Weights of a small image captioner: encoder widths [48, 96, 192].
Rows from block 8 of the image encoder, named by matrix and row number. Rows with one number belong to one neuron. Each number is 128 + 32 x the weight over its row's rms, rounded and kept within 0 to 255. All counts start at 0. Numbers have three digits each. After the name is the row's rms in percent of the matrix's.
# gate: MLP gate (encoder.blocks.8.mlp.gate.weight, 256x96), inputs 0-95
# fc1: MLP up (encoder.blocks.8.mlp.fc1.weight, 256x96), inputs 0-95
# fc2: MLP down (encoder.blocks.8.mlp.fc2.weight, 96x256, transposed), outputs 0-95
gate.171 090:103147143097149151211105164127071059176090131154130149147152118112104129162122169172112157123143109134102123178085042123163080181191135151113134149195144150129146112145122114197147125114155142159142121155081098125088111119164126193115116135162100118089086146094110088177132185104112116117
fc1.171 085:111103106135103107123155114120103114126101097126124177085125091084184097144150099175172161146123104149069104180137093168097133103091142138113090156115156079139100115163116138149160163094123091078107084163145099099158105140108118155133082194148153081177120166140213085096095099204163081124
fc2.171 094:155121115131164093126163128148142133115158095138193164175113127152153169115121101153192157121093180149144130116135122113115056135223143058136116142108123124170161187142081130158144096156161101129116139096103080084107159154178162116103125174075150113189056115151102157129159101129184121137
gate.172 090:078151138158146104150087131097125161072157077130152157126192149170106160142147135106110146089111147058132148181118069157155152088116148180069127103133133162172109093093122146105144116103164128131143186149128184222135122105154124133137156058130113164108066111133174109143148186085132123128
fc1.172 087:145119184214133126092103126124092159132088134206144176106143186125143111099089144158111141178083092118099123123120131102152108121158183161116123150094112170091141142086081074160162116149088126087119111132215144175171061132084103186157112147124162140163117124181142115124148144156117144114
fc2.172 083:147181098108143157096139128072119117070120087100146128090155084123149186139141102132094119106160176118173155166118100135132140147139139196163106150140126194086111129113121116127091138142131089161154113130077157109156158034089139207083101126124122081171128205132150167141150105141194141120
gate.173 090:153116117140098171066138135110123170120118081163130131137182156104121092164165122101153102093142093132132123138098105161154123130160115141179088090104100088221098164081137127103162091101121164115103110178136184125121071061130104207097129111152147167098208084105144147133128182117163115126
fc1.173 088:087176199163159093091080145143135146193124186129178130175107127156123116154099121140137071087116106091121065174068118097131118157123116105136102089146137103083161140138106100163090122106114120089136197154118137215133153140086155138199107134123139136132146150129182114087109135157123067111
fc2.173 078:076076131129174138156130140136088080100172200165149131149153135078100146146104122069039112087137085108111152155158098103089120089138149086103109162117180146124118182107121125114159198142151135105134144123053135088110186183119103102116125098089084126108087159108131161167125158167148133116
gate.174 097:132132135102083116119085056126160097184077170099167173162178122164111079139100134220090081144101130153131139151140163143127211131140099197140127170156098065185152095171132132141090167062142126115145088156105131139112144104162093108102142093135150130135119098105120112095105113109111154142
fc1.174 098:081190122135152110160114181202094091124100095123156088105133143112136133108092102089098164145115168048129110085134130131219110112077127147137113148129165227098132113088101158140147125132125121113097170119149168138170111144121176149166141119089148081106135152181104134061112126121119156172
fc2.174 113:131108139172123119074125135075129066125094082145075119134104148117127160108142113177131145124145071150161079173138128136127146096136089140088156163138163157099089155123178169079133120131136093093122072186169178157058155114154167137095149089076096164142107105129208112097099085139126126186
gate.175 079:078103108165168099097076131098094094114093107096153133110145089092073150135127149054149169144163140138167136085119123181150106101143070109132125128101193110103168119097097125141125191078166130099066092139098195121156135143146143084117157147152170126167115203109093169119177100126095107132
fc1.175 085:112136132172109102163132165110134195129174115181151087079129118145121132134136152142112148134151129105187164146084128185104106141093143137048180095131159133144117106178115114097136119124115152111099143103087118127079200089151208137146166079115128093094125153189149102157082139169141069194
fc2.175 079:082188117076113070131157111136160170146124110166142138119134139105154095121105127116091125157135076155176129142108088119147167120099148098130084103166107081120143117106174130124077127090134117162111157146134060103141156148009125111057053126088142169098136139106098074082077143139132132128
gate.176 105:140107102117111106137130136141172151100094124159164107112104111097142122038085171200085163084113179150119117121154128115169070153115093131063099117114159132169074121115141095179089082139123082162104109104139131124177119107151136129116131173083125112048075082091128130194091151133134088145
fc1.176 112:153088192132094121117180169153131130138156171152146102128166113100074094134119114109038154124126126128117137169193199153158137121124135125129128149167112132092136108161107132126049140194134130103168101165130111116148093146072131069133100078120170058179085141107114114154109062132112132163
fc2.176 111:163098173168113111106123162178118166114107118091179089189140081118114128162145093150098133100112108111138152054118149119085134150107068198171140130149172133155111091090102126112079162077057145114139102167102104145132100086138163170096139116141142119160115201181116093137055134139110114096
gate.177 102:131163138109226125112096110169165054152151200169145144156064154150117161151096111064179103126145108140103110094183142171140134099108039139128148136115137110110152120108102142089080111098117140144125096119146108140130166031114133124128128151120154133099095134104185085088133097117106132111
fc1.177 097:149114116081125187153217156089148170091151121148159103084087143080141111106117136191120127154143165163113110089139098140116089121174124145135175080101137113146163102103090097161034095104096171167114119112172134122114168147132079176113109141114115152117119171166179185135157132123087176106
fc2.177 099:137144155140144154110176129161143101103074142088099100155084138121145111156188074128151036089173156132084134154135121139133119139155094126113088096069146079116145146170050107130146145097090135084156109161115145114052127153132136180108112128144123101114083090127181153118132193155185101078
gate.178 101:098109097092123075145121135162148104153169150104049107109128131131176126155188147124175048080180100116173103153107128156080154126072141135128085097143097126114111123190094167159112135120159152128178127148088167113154054104200165142109098111095125137142098102074133145106123172143172155132
fc1.178 105:103169130101107137160119144109166200150121104137172169135139134120118097118108115125103114167102117116121103084173106107104132219117117125072153070107160140155099129094108106152183171108168127065088158126141061160136171143080150152153092173148073090148105146120089059117123186086095118089
fc2.178 106:232135149140113089095157087091131092059198086125114077155132177130120148110129110193153124085095132076122186155107072129141097113154117141121145148116136075105178118074121114083095138174098116147153155179098147138159092078138183130092155104112159112124091124107133089119143105158125147113
gate.179 099:094154158146143143178139152090097090183212144124149147116074163164127120178154149114100138114130092156149147100083150141103132124126125175115100130091146198150079110194134144085178111123161101159136193109146115119136153153147137126165163201175171166105129176095161165160124144054114126155
fc1.179 097:106143135175126183139117152149140146114146133070172107105143100141101087100186102127148092111135085097140122120133208119154061143140090094111096093067093072123115171163143135136205109113109139182106128125118090149103088133183161131167155114160152045161118102077102090133115085115098092101
fc2.179 100:183120121118128105217054128150106094180173141130142155126155130134149127150110125135146117154109167138148101095123094174139137109188188107180131167159096171127120166104105059134097045125131173071159196110135161156126148156124108146121135071138116127065155141107111143181081121111156139139
gate.180 108:142173142197151137171141103137064113096114064169073088112144146118101116129152139067137136146164127059153177107210155087123131222195143141128144130107142127084139124109107111165097146161111125146108149130123137137109159122127183135098122142143148091183125063119115132139127210128138135164
fc1.180 111:071137121147144112111073168106180141122107106118137130148154092110190129069105103038163112105109156052099126098046105106144202104124084092113103094126107120130105049122112140129171123098116118110112130125118140143104145100061117147097142126212133168099114094127165125123115114159172121143
fc2.180 126:122107087166136111150136134127163115135122161159136117133077098148098132156146107103101152185171162054196201158079120055089157130148135151101086111169138140155116131175137166129138124151137117156133149126073187095165126132134133137113048107191136138192101088132134076056111136149112146104
gate.181 111:143135120131132157126088097191160130140129108113165067166175073101129089094093122096163156085095134157106151145131162104096098048137103168158169144168193077144122125150046141145162121126139148133148119101114135100112116112140128098094087146115134155193138163098128077142082215140128148186
fc1.181 116:162124125090100123090078132164074147132185136076045136127128132187170142120123115112103112144120147121098104086180148080125144138091138126162101116079146171180152096136166125123107130069122131164141152145106083169164111166133143131132121189181089200156104118106103152057108142139057169141
fc2.181 113:132096142110130119091149107096090109098166127132136091204126162156102160093112167145133157091197102109167083159122104116103138191139071094161140146146134144141072100125126124111096069133117199110129164175167149124066167119089129159113176090118128199158098177178073123086122143157130107120
gate.182 095:151179112129140103146102147133133084159172127156095144045132095128081131113115130141152102191144152105141193131141136111141133127123162198091136139109155116186167133204117136131167164216119132161140133094138165118083107101192175188153086124129172092145170165064119113111127109116093143135
fc1.182 088:129130089079104091111115157107149150111099078117130097169089072065149102154094128075128124110151112169141161136128111153096156067136073084115118148126153177129150115142175107159171135092129126152119119109121092132121146116168094094054153070166101231140145106131171094111198121150175156130
fc2.182 092:160215149149087110133166108146130182146174111126157126107117119075138105110107098096162171141145146130194151115094125090089140104179141098121110104090110114135169141133134102177132174136090202113181177123067148119095130138078239106120091140126114106131116061145102147098128125145145129161
gate.183 098:148084207136096149159143104148086144114190089137125125144133095077116132125113105132117157158165192103166106072140136116154145138073098140095112086095110211139128093159174160185090100119143114164165168134174171114113118152183180125096102133076154157062108113146127089135115117122132091180
fc1.183 095:189131163180129130134112144162102157098111119172108117081166105137122160088145140109162105144153092087231101092163113171109132156126106153123179070161112117095109113144137091099095124106145132166129134088078153111128149157141153067132142011089122174124108131089138110136165179104131163100
fc2.183 098:065115123077048114126092088131102143135114078096087131122140128130124143140138098163144154116130112178079099147131181124109131165136160156142132111128100083132223056138135120132111116154144161131130190097163134143052132187157078147147159133116126191059184117128130123101120085106113105082
gate.184 108:153084123140111088120101164128124171117050117178142130185081088121175138082125123121135196180112141104074172075092138100139136095089100157089115167105137172129112110116182161157109143195074114124125125129177144092139101157136183146101085137129128203135115105175121183120134081156133143143
fc1.184 109:165101168132084144130153140130128143160101205159153096167222077111121113130097154126105172138061081142109091140158144117129114146113064110132159124098171085102185128158146131126106108102162130168175127071110126172155107136089114119133086128095126192153103127117204115144126199136116177137
fc2.184 113:166186131070161092089127167182150131155143120056182177121135136134093047118105124165172130119116110162112094123097081041110170130140133125087103125089079146149150113123091140103102131095141064155156094135137176106145135115143165092114134152128140145112122185189120061101131112135078122132
gate.185 101:130081145139110130117101145139105080146136152151104152140182085145084125154101124094138157122151065103123150122067185101173079148102094151108154138087145130147127111122149144077135143081098127087134173209154131041107178114091103116142122078146187053142162122118161143119116098113132185068
fc1.185 103:180128141132053092127084138162130142069152111125085135121131120168083096099138169148126141106153087136085147146088103131119158198120090090118084123152097122159093111194049136111133159143145096168156119155132100147128171133124073131124122098139186070171136078095106133197114112121094061153
fc2.185 099:057101050122139180194129150129155106115125135132131121122156081103118118166108160078100088129211077070156089134145114130156117117110126101135129169122115141177074128160159170123198145180122171132073152119068134137111128129150085098101134123141130111182155111105143108173146187100106173102
gate.186 099:142087131100148096058062147084168160081098107093088113141104090115142122183131161087165178095126135161158070141095146107127105179156075103205141147151141188152117096119161124174125112092154112132139093089191077128090150124146131141098152139064156125129142112142113147135114197128094100154
fc1.186 102:071162084170154096129123096074109086160217112139159148122089102159167140124138100142091110112129157159129182115154110173084064136088154129101137139141144156113145146186124148147134146159071166152080150168092180167099121095166158168112151045138150150133132170115110085150164148160131092101
fc2.186 091:096151095181127104155067124100155142198131106200114171073122107125168112083147163135184122150120109118181089111123147133157124142158158082029142094172148158156136182145122155146073119124144118113096140083140101176125132105151129080175100061136070119130115111101143110128146124188117153130
gate.187 118:135137101140106092098178129148172116116051111170126125085176140137165078165126122130158123098180122144125161115151157128156143051119097148129104136103095113160150105175153115063164121154097157089161088167107173099119133142107131104096179120054139091174191107137144172082143135159118141045
fc1.187 118:122136154159123179161121092126137132149134183085126128171056116150112145148162187187096109081101163108119084151099128166143150130151105115156104145143152163123072134071130110162176182142138108066173115118136165167079143168062176133147123084155091216118153119113150131108131069131130104100
fc2.187 126:132141117108135064133090056199123157099081162183116154138128162097104115133157093140138142129099124131153112154149124106183128163141067129087074089123160094159118190104133085204150111150191142120148161160153141145061160105089094155107083137139090193127146082132137144124121156189121112125
gate.188 097:079122093084097198107088154139109196112073124161125161179125124094099088089120148134103113113121127090094100110185113140157128147149130112174144128118080102132076154110093132137148099101131132071121131212152114100088184178152119153132079162177161119079163108072111120146109132174087084161
fc1.188 100:090128125098154196137134122199076128103053136144138152095108118084082148174165139153115149126143058107163128083149154126118163130111102121114163141114096100171137121129180143137168150065127133192160093120118125130121131067156171107192089120095109124135186176120146113178129150056103177129
fc2.188 096:199138136084141102109122203180168149138097111099166131172119139129129196149111099130116135087154112102107119050107128170165181075093126147170135122132108151139071078107138128132146105154136143116145123098132073073099183122098148143175169110051064136115124163162089160129076134138127153139
gate.189 103:098129125149118180125107105163049134163156151121130171073104112114157094117133134130108178121156141141167097126156137130175106134203125116156175071162115122188165174114092117095167149061133127184151143197115103159210147158132135116147120111167165104117139159140175106102147177113194133114
fc1.189 102:077147131104186128114128095132101099186102067228150076110130172128093164164135138167133115177142094120063139155119128131117172101108092142181090167133174123122153115081096190103180160044180133112152126106086162149078119113137150152137130146127122128105140141181130111132146157126132088133
fc2.189 109:166095123153152102099161097147141145110133102127197156185163190094092098124114137152138200132094128123187179101138095107127140109123082130118098093125150136103153141123151120115140167179082129111136160117061116112132121110150159107108194148084109090167102187135143144035121066160161144185
gate.190 096:118142162156125110124175138205118133123167077156147145069174138156144107196101095073107095090130079162118160122063112183148105110067158155162099098184135116149087114144133150128079128144139089158101144113098156061113153112178083100081124160116103077123159186134130141154114161150161109127
fc1.190 109:099111096152147147120171126168136125217136100181146176086193119109140187140148105086130090207142134141089170127170143170133106192081205110165147139132117121134127146116185117147128129131074108117182104130085147152155143117108096152139120138138154087106163068148110130085138083090153152169
fc2.190 107:147106049161133154122092124093080093112099171101164072151143093128221136187151153109126126110197172064111203100139107085148135164116162133165133153114143100113050143122099151124149092137109148127124134146157114068124151124142087137135129153156105141105190126142154172088159138113138180132
gate.191 120:103101148155045155095103176127142170142100082094086097144154113094112130121140106107123151117142179127231184133075094140155108125089094085116097099138115110157152131136167175120158138186143136141153092151164039156130136162126193086140150153090131099172087097137135097101114159134115149148
fc1.191 116:123118103189131094169186148113150172096101060092118103191111140099129144131114085159119137110074098109076141145142126134144095190108093104115101172110118131083123118154202088124103165128140135084135152133147088085147151110116080157144138152116085138112099160104056149150078178144074185181
fc2.191 122:163143145183159125063151174085128132109166137094129140192104102129113144184128125169150109074165129144171137202137120104149101105050110090205126174154138147157149105103103099121121110093099174114181137156176134084082179133115156115120134114127112125139098123128143092088086168148102093058
gate.192 109:119126117116113140162102035142112169148067182132094145150126090096119095127106172126099087070116202139095088121189163070120073167156069153112158133182132106090140087124120185115107146167119108130076094147142096133144109147125103135146158123071135181156102132123119125158132125157086071150
fc1.192 120:094130099116097183093153153138064133154103157120114141166073064093157150208111156113044178174137120123149146146152099127087133115180143091135155094143074153147128103140105149160072110159171113144091142173099114084128138128145157091112160163169140146120111149078200133111129110119186141166
fc2.192 107:136090165149162189086140195168110124181121107134088152158135097136119130122076112097076118114155087123076108079123212155155101148140117131162105091101147155104138094154141144107115123152128140127095098090146121111140141135057128149183157110120124121122053216189073141110098187103139129135
gate.193 090:174104144122152080150076182154091112129102130110144154135132129072089131070136087073162063129102132133097142156059175099174105126075198124132172153126099146124131110101116106178114142059106209093159068154118136099135122141120099082090158077137107169137128112121176114108155109146131114112
fc1.193 086:144132077113107113124130123124185126171059145136099102095073135179162123124162148121122128134215155138094115168092152165128121134093129153138074097077082101160064098066112142172061123157101162152100112194107111140120117129093117142125156100117121144171178135101145159095178137202127090116
fc2.193 088:176139117088150140143073127173137137122102152079163144118159100069109194112119098120113145207143121130125134121157160100121084052138077155100185161116105114130104117158149111154153130149121154113175091065112072182075081087133136112108140162143085175197162111142153103130161129088177127133
gate.194 103:106144162132111126177187102120119088144127112079115151115076112116094089140188142157132142136106148108169177166078162173161160201061145119163137136181140163138072140157083111139165137204147133118219179116110149087153094096124107126165154086184125125136129106152109157134130098105139111148
fc1.194 107:128153138145135110110089101127115124161154147115161148111106160111128107152167106105192085143139081150156074128118064158123128167255174141070142064063122126166152137127114126164156118080130170090112130107183118152115093131175121122120171164150179136085137177109154159153118138168144128102
fc2.194 105:117154114151184080152129078140065129087124140160133125122142139130124124121148084161069172158155132051135149135079101109090128094205101128075129129185150152102188123111116118187106117129153095135118114111127137150190081125099167132068116099164157172192056138094113136115118176108129130164
gate.195 114:147084134071087141097147112117098165168162142113184129139166160135139137162105087119096154113180123173128132167136075177153125118133151099204141103119174141179196104101124104138174147081155114197182083131199129069164104112158128099148159080119154112126070093102134133116138124125148093098
fc1.195 113:111103121116142173099092174115169181106115120156134112157091124092164183101169139109158141042133129092056120099057131122128097101158181150137097167134116154120115100150158125086109156101138103130081149124095109125070156182123203116157089138083094149110094095139099105056102149169099123151
fc2.195 114:100125104154128147156115168172151072137113092123174188099151085060164174154122085132139108136140128182147107115093147077129111067105187159148137119142070141124099107184125151108051110069088105071114167112094121070084116156175132096121159154135153097137135106128171127138098137103127179095
gate.196 094:207184116133124152115134097127121130206143121139110078153112139132105148127095143187077126156179194116111123079120088139109100139093119132104087120141167174171092130171070174132094160107112130147089175141200150106109173102185145107156135179060113102149158094106121104103087135126091120118
fc1.196 095:101096175093121090131140192088110111174137097168132115095101166107072064162084130110115131117153137111110106148135140080069119058109125113097167126140134077133134205153107150092111171167149111088092065063133130136159167113055131123147138092148104126112063135130113129113163165139184115137
fc2.196 088:161152150188130138098109217159147188133119122147107130107151127138149155130096190152108096105144093096144077074124166138100077090082150160174143136144139152125072076095127116105088135124120162084075161110124140172121108104119154144141163134163130064113122090223165136100136073123076139123
gate.197 114:127137103105098158075140137152138163061118096180133117156169051105133097143121092133108144136075145194170121060159067120116074148159161135106129096118115180170071103139152157132110163146066112136079109135138093099095133161173124129125151148169147087176154139159092088121104167110159184110
fc1.197 115:097075145158087093136106128068121155140135126113104099113102114108164161197140124110139164142179100141115109159117168157159108130068151137210139117145185105136138164118072103164093073130153169087118099143116170174134163105190163104118109124132130140053193144117118171147145121122156111208
fc2.197 112:147160140130112100093123118124146086136120102092139100099154118085114119042102114151173181132104181109184160121126143118157111109210124102097125104180121084159138133087068106179088118162133178146162186140129106137137110133139137151087082178119133090141113079066166182098069148175100113144
gate.198 096:164148116059152111162125145087192036073101135111114119151212149146109163101143172104127134156105162122112123097105136098113105147151219153201166153128156089158135093125174102099118128132143128117100205114138136106117085118123114170113115101184136148139111122120122162129096054160135136127
fc1.198 086:180193141123132112130119113166138064096152204153131109078101111156131108108095131136167130094086098093109123123136163107095131079132178080085152161183094192121123125121093107100111092144141183096114151118166099067099079138078165091151124094110138140126112058111105147138132121157134062069
fc2.198 080:163144171110154165128208081083124096104114113109111081187133155150176129116125164129090098083128121175100170108170105186161114171132096127118163198127112150094053134122097141114202133173120150095122126169123130173103156137138121169094173107075145147078091082108126152114121105075108132123
gate.199 109:179166126120094190117137130190142130089103111056132073071112142111145083110154112114163168109150068083104124180085138124175107139113118149157125082102097137136172061196127126195110133150096133095163144090140133162123167134141122099108129081144167100152153107136220123129141112108091147111
fc1.199 108:110098117143130190124155141088140156125092126168118110149095119170095187155149115185151175115176138106096094101159159074121139157129139113066129147143092144124060095114058131123121153138121118133142150111143164102142169102121087121165212084099101143079171147141166072130127057140138046127
fc2.199 094:174171113133109182087134140140118159140133073099117063131148102139186137123140096170084139126111091093154168166131062144156142126090056137175073145100180130102099166123153121134142145111148120179174134118117152143153097068089145192124131177178081120180145139132136168115141168115160192158
gate.200 102:119174139129155145050128162111126154074093147175133087130109120136179117110130102154179151119148186154174146127123104138136118116166123127115096113168161124101151106023149176154100140134099147177112081164081104077142058164096106052107146129118187132147129125130163169072163137097118137132
fc1.200 102:173164132098189119115168141104071153179127153129107122147089177115146174146111081109067144134129116076153095137147130134118096130119121094123138164076142144071106082135146078063156071104116103106058158100115153109100153118087141120135083114081188115053135142120107113181114170183112153117
fc2.200 085:075136160151142114084172135138119076080129134111134117172152133167123095129162132174150178152176165082135086206123126128119102162179080135130146088140130139136194133177085112112135079112170174132130097150101133099103206095156125123137182165098110179153064152139135076132129125189163131110
gate.201 104:132133146117162128115187159069093092129109141115155147137177105107085126121114117142108183151093188107133141088079136133127086173101168099150103107114118108139127043068146048154137114103137175162130091115061126128181121180151131116177132159117145196120146170121130141083134077174137179148
fc1.201 099:124197149093175132135084110156131115157077158091158142158122106150105123166185124112159161166141099130085089145095101106150108130134074140163137142112163114124074113137127140175091132107156140152101141130106128038106167102173146107145117165191134121136181069120045068068122100155098164149
fc2.201 099:128155139152160082131168138115091063160170130128081133141176102142142130112127129154117153140147164169076135126161178120124141119185122115146167081132115090133121120111151161151126148077100143113113078210115108089197177106103120143144159134118137047070068134082096148184124101103184167175
gate.202 098:092208171112143087157115181113119122109168095089174133150140138186103115160211115146180133084142122165178128187084095151104119140104116143115075111154123107117094139135118125090146131120193079128144146106163117133081136113150173135095120163159139155099044144069104122169151116068121149114
fc1.202 105:165127165151132116139080155111128122127139090124184098152108118113109128101149048126089114095158103093123130115098120183199126106111147138103099150108122075124166127086141151100105110194211104127143211166161091126054122149140116144187144142131172107094132092142138136133207076154129100098
fc2.202 104:141101181149142191175100153184178139133155108172120123129052097177067077184134131142162127141109107182169094121108146112085174168148139149196122130142136173177101101170144142113134130072151103130106135069149128119147126146110086138165125091089153072108129158121091138149102154109113079081
gate.203 106:135126135135074166159119164117151155102156209107071158151062104143085094125111114143123101091133122130104174177125158156161189142127140107104122159125096086098132039113127095114146151070150113148187150081155066185118174105154162173111122153161118155096094149129173145101075130126096127132
fc1.203 109:159102174150136125148126105121134149165180203151125135107124162119096070073131078156178070150164127189061118119113165151154157125152145116123134119147141073113204129140130144108146082166129112158149073129118126168134114136145139079101127157162155082165163058149074060166117146150115167142
fc2.203 103:158148120135136079090134140107134143129110121152162159055113151053147146136121161101137159076168123080115150130125094143160124114172149123110140108124127119094104128141127136151115146095112072122061159102111078103040141172139082120121102171150111085097116231085115151083144167204168111119
gate.204 111:158170131104113110097116089108163089150059173153095102062146135032103109163161140070118120226083117114135130126144119111156142110130147167103145128106138106103155096142168062114111133168096173165157134080161113107100160090143139143100089135084142123140096113080116179129150156182113163122
fc1.204 100:112144126095135123069147175147108152105076081118131192159130115117189159126141134145080086133079062111110149149172090135095114124064094123174102090068155142134111114146127134157110106143056137159171112106147071133067123113140178097149099137085112180177151161162146088154154157113112179106
fc2.204 094:166156116154139122112113125061178109121150077143165180163056123124086091172144090112129196137150097177131137065155088098145184131124157144137121105134148118142112112135085128124083129145147157134161147091156194139149156110156168120125114076126113046144109164215119072126130114129166130080
gate.205 100:096175078129147147081135152156122055075190119144115102087123142138165102117122133147142093133089124150102185094176101109127151066107105112139081180152089121207142109113150184126144165150095170151097092145090161116146129164108140126156170210098165103143148098121087174108080098119115112140
fc1.205 095:173120168097119077124104128143090084039158121126124162151127169105153171086104064099202137151150100098153161104180128097129159107131126113123142180125162056127148112109107138087106114140101138115086152087095184140121069120131135097159162144122054123135137173123113083142065110177094133107
fc2.205 084:157123099096135186153137082104105119096137126153150109086103108148139104224117098095127111094164107120081183147160072170147078110079111153162151191116156102124137038136147138100134086104079142159137130114119157135127136154185136100206139106122133140089071177120134077134133098102125162161
gate.206 111:072142156103110118040133125123109066105111125064121128143139104119123108151111120149108131089132092086130144168161123154136136123101107137122119100166159126193154138161130154212123149143137109130167085180153196053084094106148126138126191112029144152137109107138159077136080133134174135118
fc1.206 095:167149148153113074088137133105173116139135178109179117074097106096149158177130110122164083102187070175154129140182134149151146073119081129102099171117109075184134127179124082127156121121156095192151146186112102177117103155193118116152146140156123138149153137102125149136093167181119107066
fc2.206 112:026116064138167121169127104168076075134108107184146160097118062135116138116132092123134119181151140135120085139148169137133102128160117100103110118158105172169132140110157080177127129083133146125095111095156147079127156146128080133187089097183129175148122113057119135168136092092166080106
gate.207 108:126115084101099181108109140178130154121124119130174139098055058067118165139125153129132139051147154195148156159104100108146146134136141130186075106157131111191115117148136117074163118076189113156128101131077132118168131142115138113113134123172161092151068135082112044121148097103165117121
fc1.207 095:111133178156145133166099187118117121108140083161105084180111130112157096119174085097101101125095116136122114116160172144171145130127105103142126097144167140065132210091155116165112117125116093091139066149115143095112100196161142113132134165102078185086175124133062179171086139090118190156
fc2.207 114:122149145130175114074145136115167047104073112083095155167136113135108186123138109166100137105123121114157160222107126170109093185148095106126152160173116132162089147130115123137179151122146097070127116176151140137100151108106092179148160157141088125165113146086118074106110166187074095079
gate.208 098:106128120127132132143173160167148128126135142145102176125124190147120042134172155139078124148104131126146126081122129123169132123128117105156128188140092163096126124168130115130113055072162093130132073103109140139154085110117189150107181159160130176136099062062110081132083213125149139190
fc1.208 103:106176187110110162142125073116095159128043090145153146143152087098106134097132153118078132111141153137177123147137131142167142139129141074096127090029183091097110134142140112119094100096127121143095076115064066148113124127137085155121119087126115074146141100144133152134085062068126114184
fc2.208 103:130144076133126050148139114128132049083108093112140116184124131139132152167096130110102101150122171170121132071158081160141146116145109051074154136091120144161125098105145166184077146076090166122135147140189105124101154136121117162125186118132124118127156145136117166144098021160133173141
gate.209 100:122152151121115109134147132114168107119145112122171200122127192127112172156122157162117116172122126154077155143142082131118150053139177108143086120105167098162144125185128156099167145052138124119095143155158101089049175134167137138162125101089123124142176071060149091125098142165074087089
fc1.209 095:165176126078141108122150139114108128162175088145152088095115112135097124102136163138093152151106073199091160127178145141077126102161128155158121108085099085159221138147113135120111151071132135187071107149174146174113110169145084137106094168080114132111087185060120103143121113079146123146
fc2.209 096:165053106129083160155084141120116162149144100134169132127140192152103162173167105139116111177171096179144088125158107107100131064147148143086136101085110171154172148139108148091092158136142185181146110065105110093179162170101118094084110137168123120071150065164111122141152113120162102094
gate.210 093:131097161142122079075144157166098091126127129129136113085072174086114171060083161122074076090134097113103113153168135180102143125146159126116150162061184127107126149090127121073087086118175157111100148130114164140074161095167099126140116137138143174064197155105106097080124117110133100097
fc1.210 103:144126141173168163167160149134174106082117116097169149078095084155054133105131159146071171178099181178096138127090108133181110137159175094193116100150169111142154133130138138147105150095116147079156094147141092154156101176104070143099068157175145124117132091085160169091125111121158122160
fc2.210 102:188129074155096155119087082116156115122122131128163111068150166130110123105179110132142113174161110089130154075151090120170126141062128110169080063116113115053165137156080110094103107091084115117169129169098166125138101156154144173107173155128148194100086103154118115123169140160198143113
gate.211 107:176133127131115161144107116145160154137132083074119095121117139162068150122176174179115149067115139160090117128086115110145087105132154078156161135224165135165135108193093137125097135156083142166179130145155128152143143113099141118141147136079180146095054129122155127087179187149056117125
fc1.211 118:117176102101151136123219093154106126128139119082170080099086147152108143146143084115126087089187149102105109082104047105103175114106066208107117095132108152149085096134137110207072077148075140129126153119118133144149133121122152149137149155152122145171097120155089161122148174094150138101
fc2.211 111:122097126125096151124081168150089090107126159146199133133154168117102146156130151077133180147094181148116108121169176185123173090116155156135063143091125192069118124107192078101104142148118114155146141094113133099152126117104123127146152116164085150133110075126095163142152040086194151093
gate.212 113:062090141119118120150164141108091093216135119090145095130144100098111087088132157133085168084188093128166109135167106163148175175173149106090101154170111127109092093141096132152161202170135161069143113151126060098122107121143099124094145106118108141096096103164161143127103082119090067149
fc1.212 101:139123119151150191142120103116141084128122146110078073145093116133137136201159117080057110103106103073076134163118148091149120137098144092141099170135148122154078075146084128099114190150167140124169146082086120144104142107088189111102110066118149111072094107120158134114165099063096181098
fc2.212 103:104108115097072152156074195130130080125157158094150130108111136135121090151151154125120129105215104086110118130110131090128108096034138137212081183084119159126113110164147126104141085102108102165142179104118200110140104142137156133185112137147112129100074063155125088124132083104144134130
gate.213 100:143131175132131099159111194084079169087102117125123101139174131125130109102076135159132120099100145132114110153237095131143112101073110120084133130138173115176118107181095154095118115088202119154098140125125105124139177068157150075089178116085099095174109096150160126132103117145141168065
fc1.213 097:167071088082092166121077156111143150121102174097133116075117119070129211136194129141095137177096166089126157081115132125106143137165110123126116153139116118153095137076163121128141165121067160160124152175165083164160119127114204139145059182111174143117105145121073097110119166127118164114
fc2.213 106:106103066154133076108140159094151091102086141172113137111137135144153138167160123061061134149144117086108159131172140107105147129108128140198137124124116146128141179128164122168112122080142169082108100095120122065196096079097175072159137109135145082193133064143126116142144094113192167093
gate.214 101:157081125157098118095154179149126082149134089140152148118137087106153162130122139186201137130057161120132171189103133086107168121135131191095087154123121176118115121138156186165156094118159120164118093168064115198095131139139174163120094120177103138149129105088115118095199133155168162147
fc1.214 096:126103153179172137094202062100135161135185111066154137167165181135102128063122144088145099141133118129142126116131106111131165158106130120147163124170211107089112180106203101090089117134150127135136105135097164135156126139190156108130087145115064144115121127155107136138155074086066141166
fc2.214 086:112084133170088094057104145125090054114108094090080147180145141140138174131130188116178127163135079183117080163178141169137160086108113175156151174091138115142108141115097117135107109109136159096164145130178145104080122102094118215170169118105158129164127166158142102170102144133145101142
gate.215 086:115142167082094092179127124072088138119151092117117180137099164148151118192206041097141115124109099086136131119101098105167137133097132143105115173213085153115186140158086114132113150160125103142128150119082098077156171148163103094081114120134151154112159094138130085124114093096176153170
fc1.215 097:132093135104105182173146106158127152094120087116123151126155100165146109113106097130154168195122163095111137079145068100086164112104136165169124137128038139121107113076082095106087127055093121152097165119078151100089108145147139088146153054128131170105140119192138126149094191106119170112
fc2.215 089:164123122067098088137176092143125133066087106046065098112162135086116172098111114160139151123096135107153108120180176172158137132153074143140109130122075136112107143119082092134144095131155109160089129156164127214096144153165166111128114123144070126122076106180110108183160175117144156164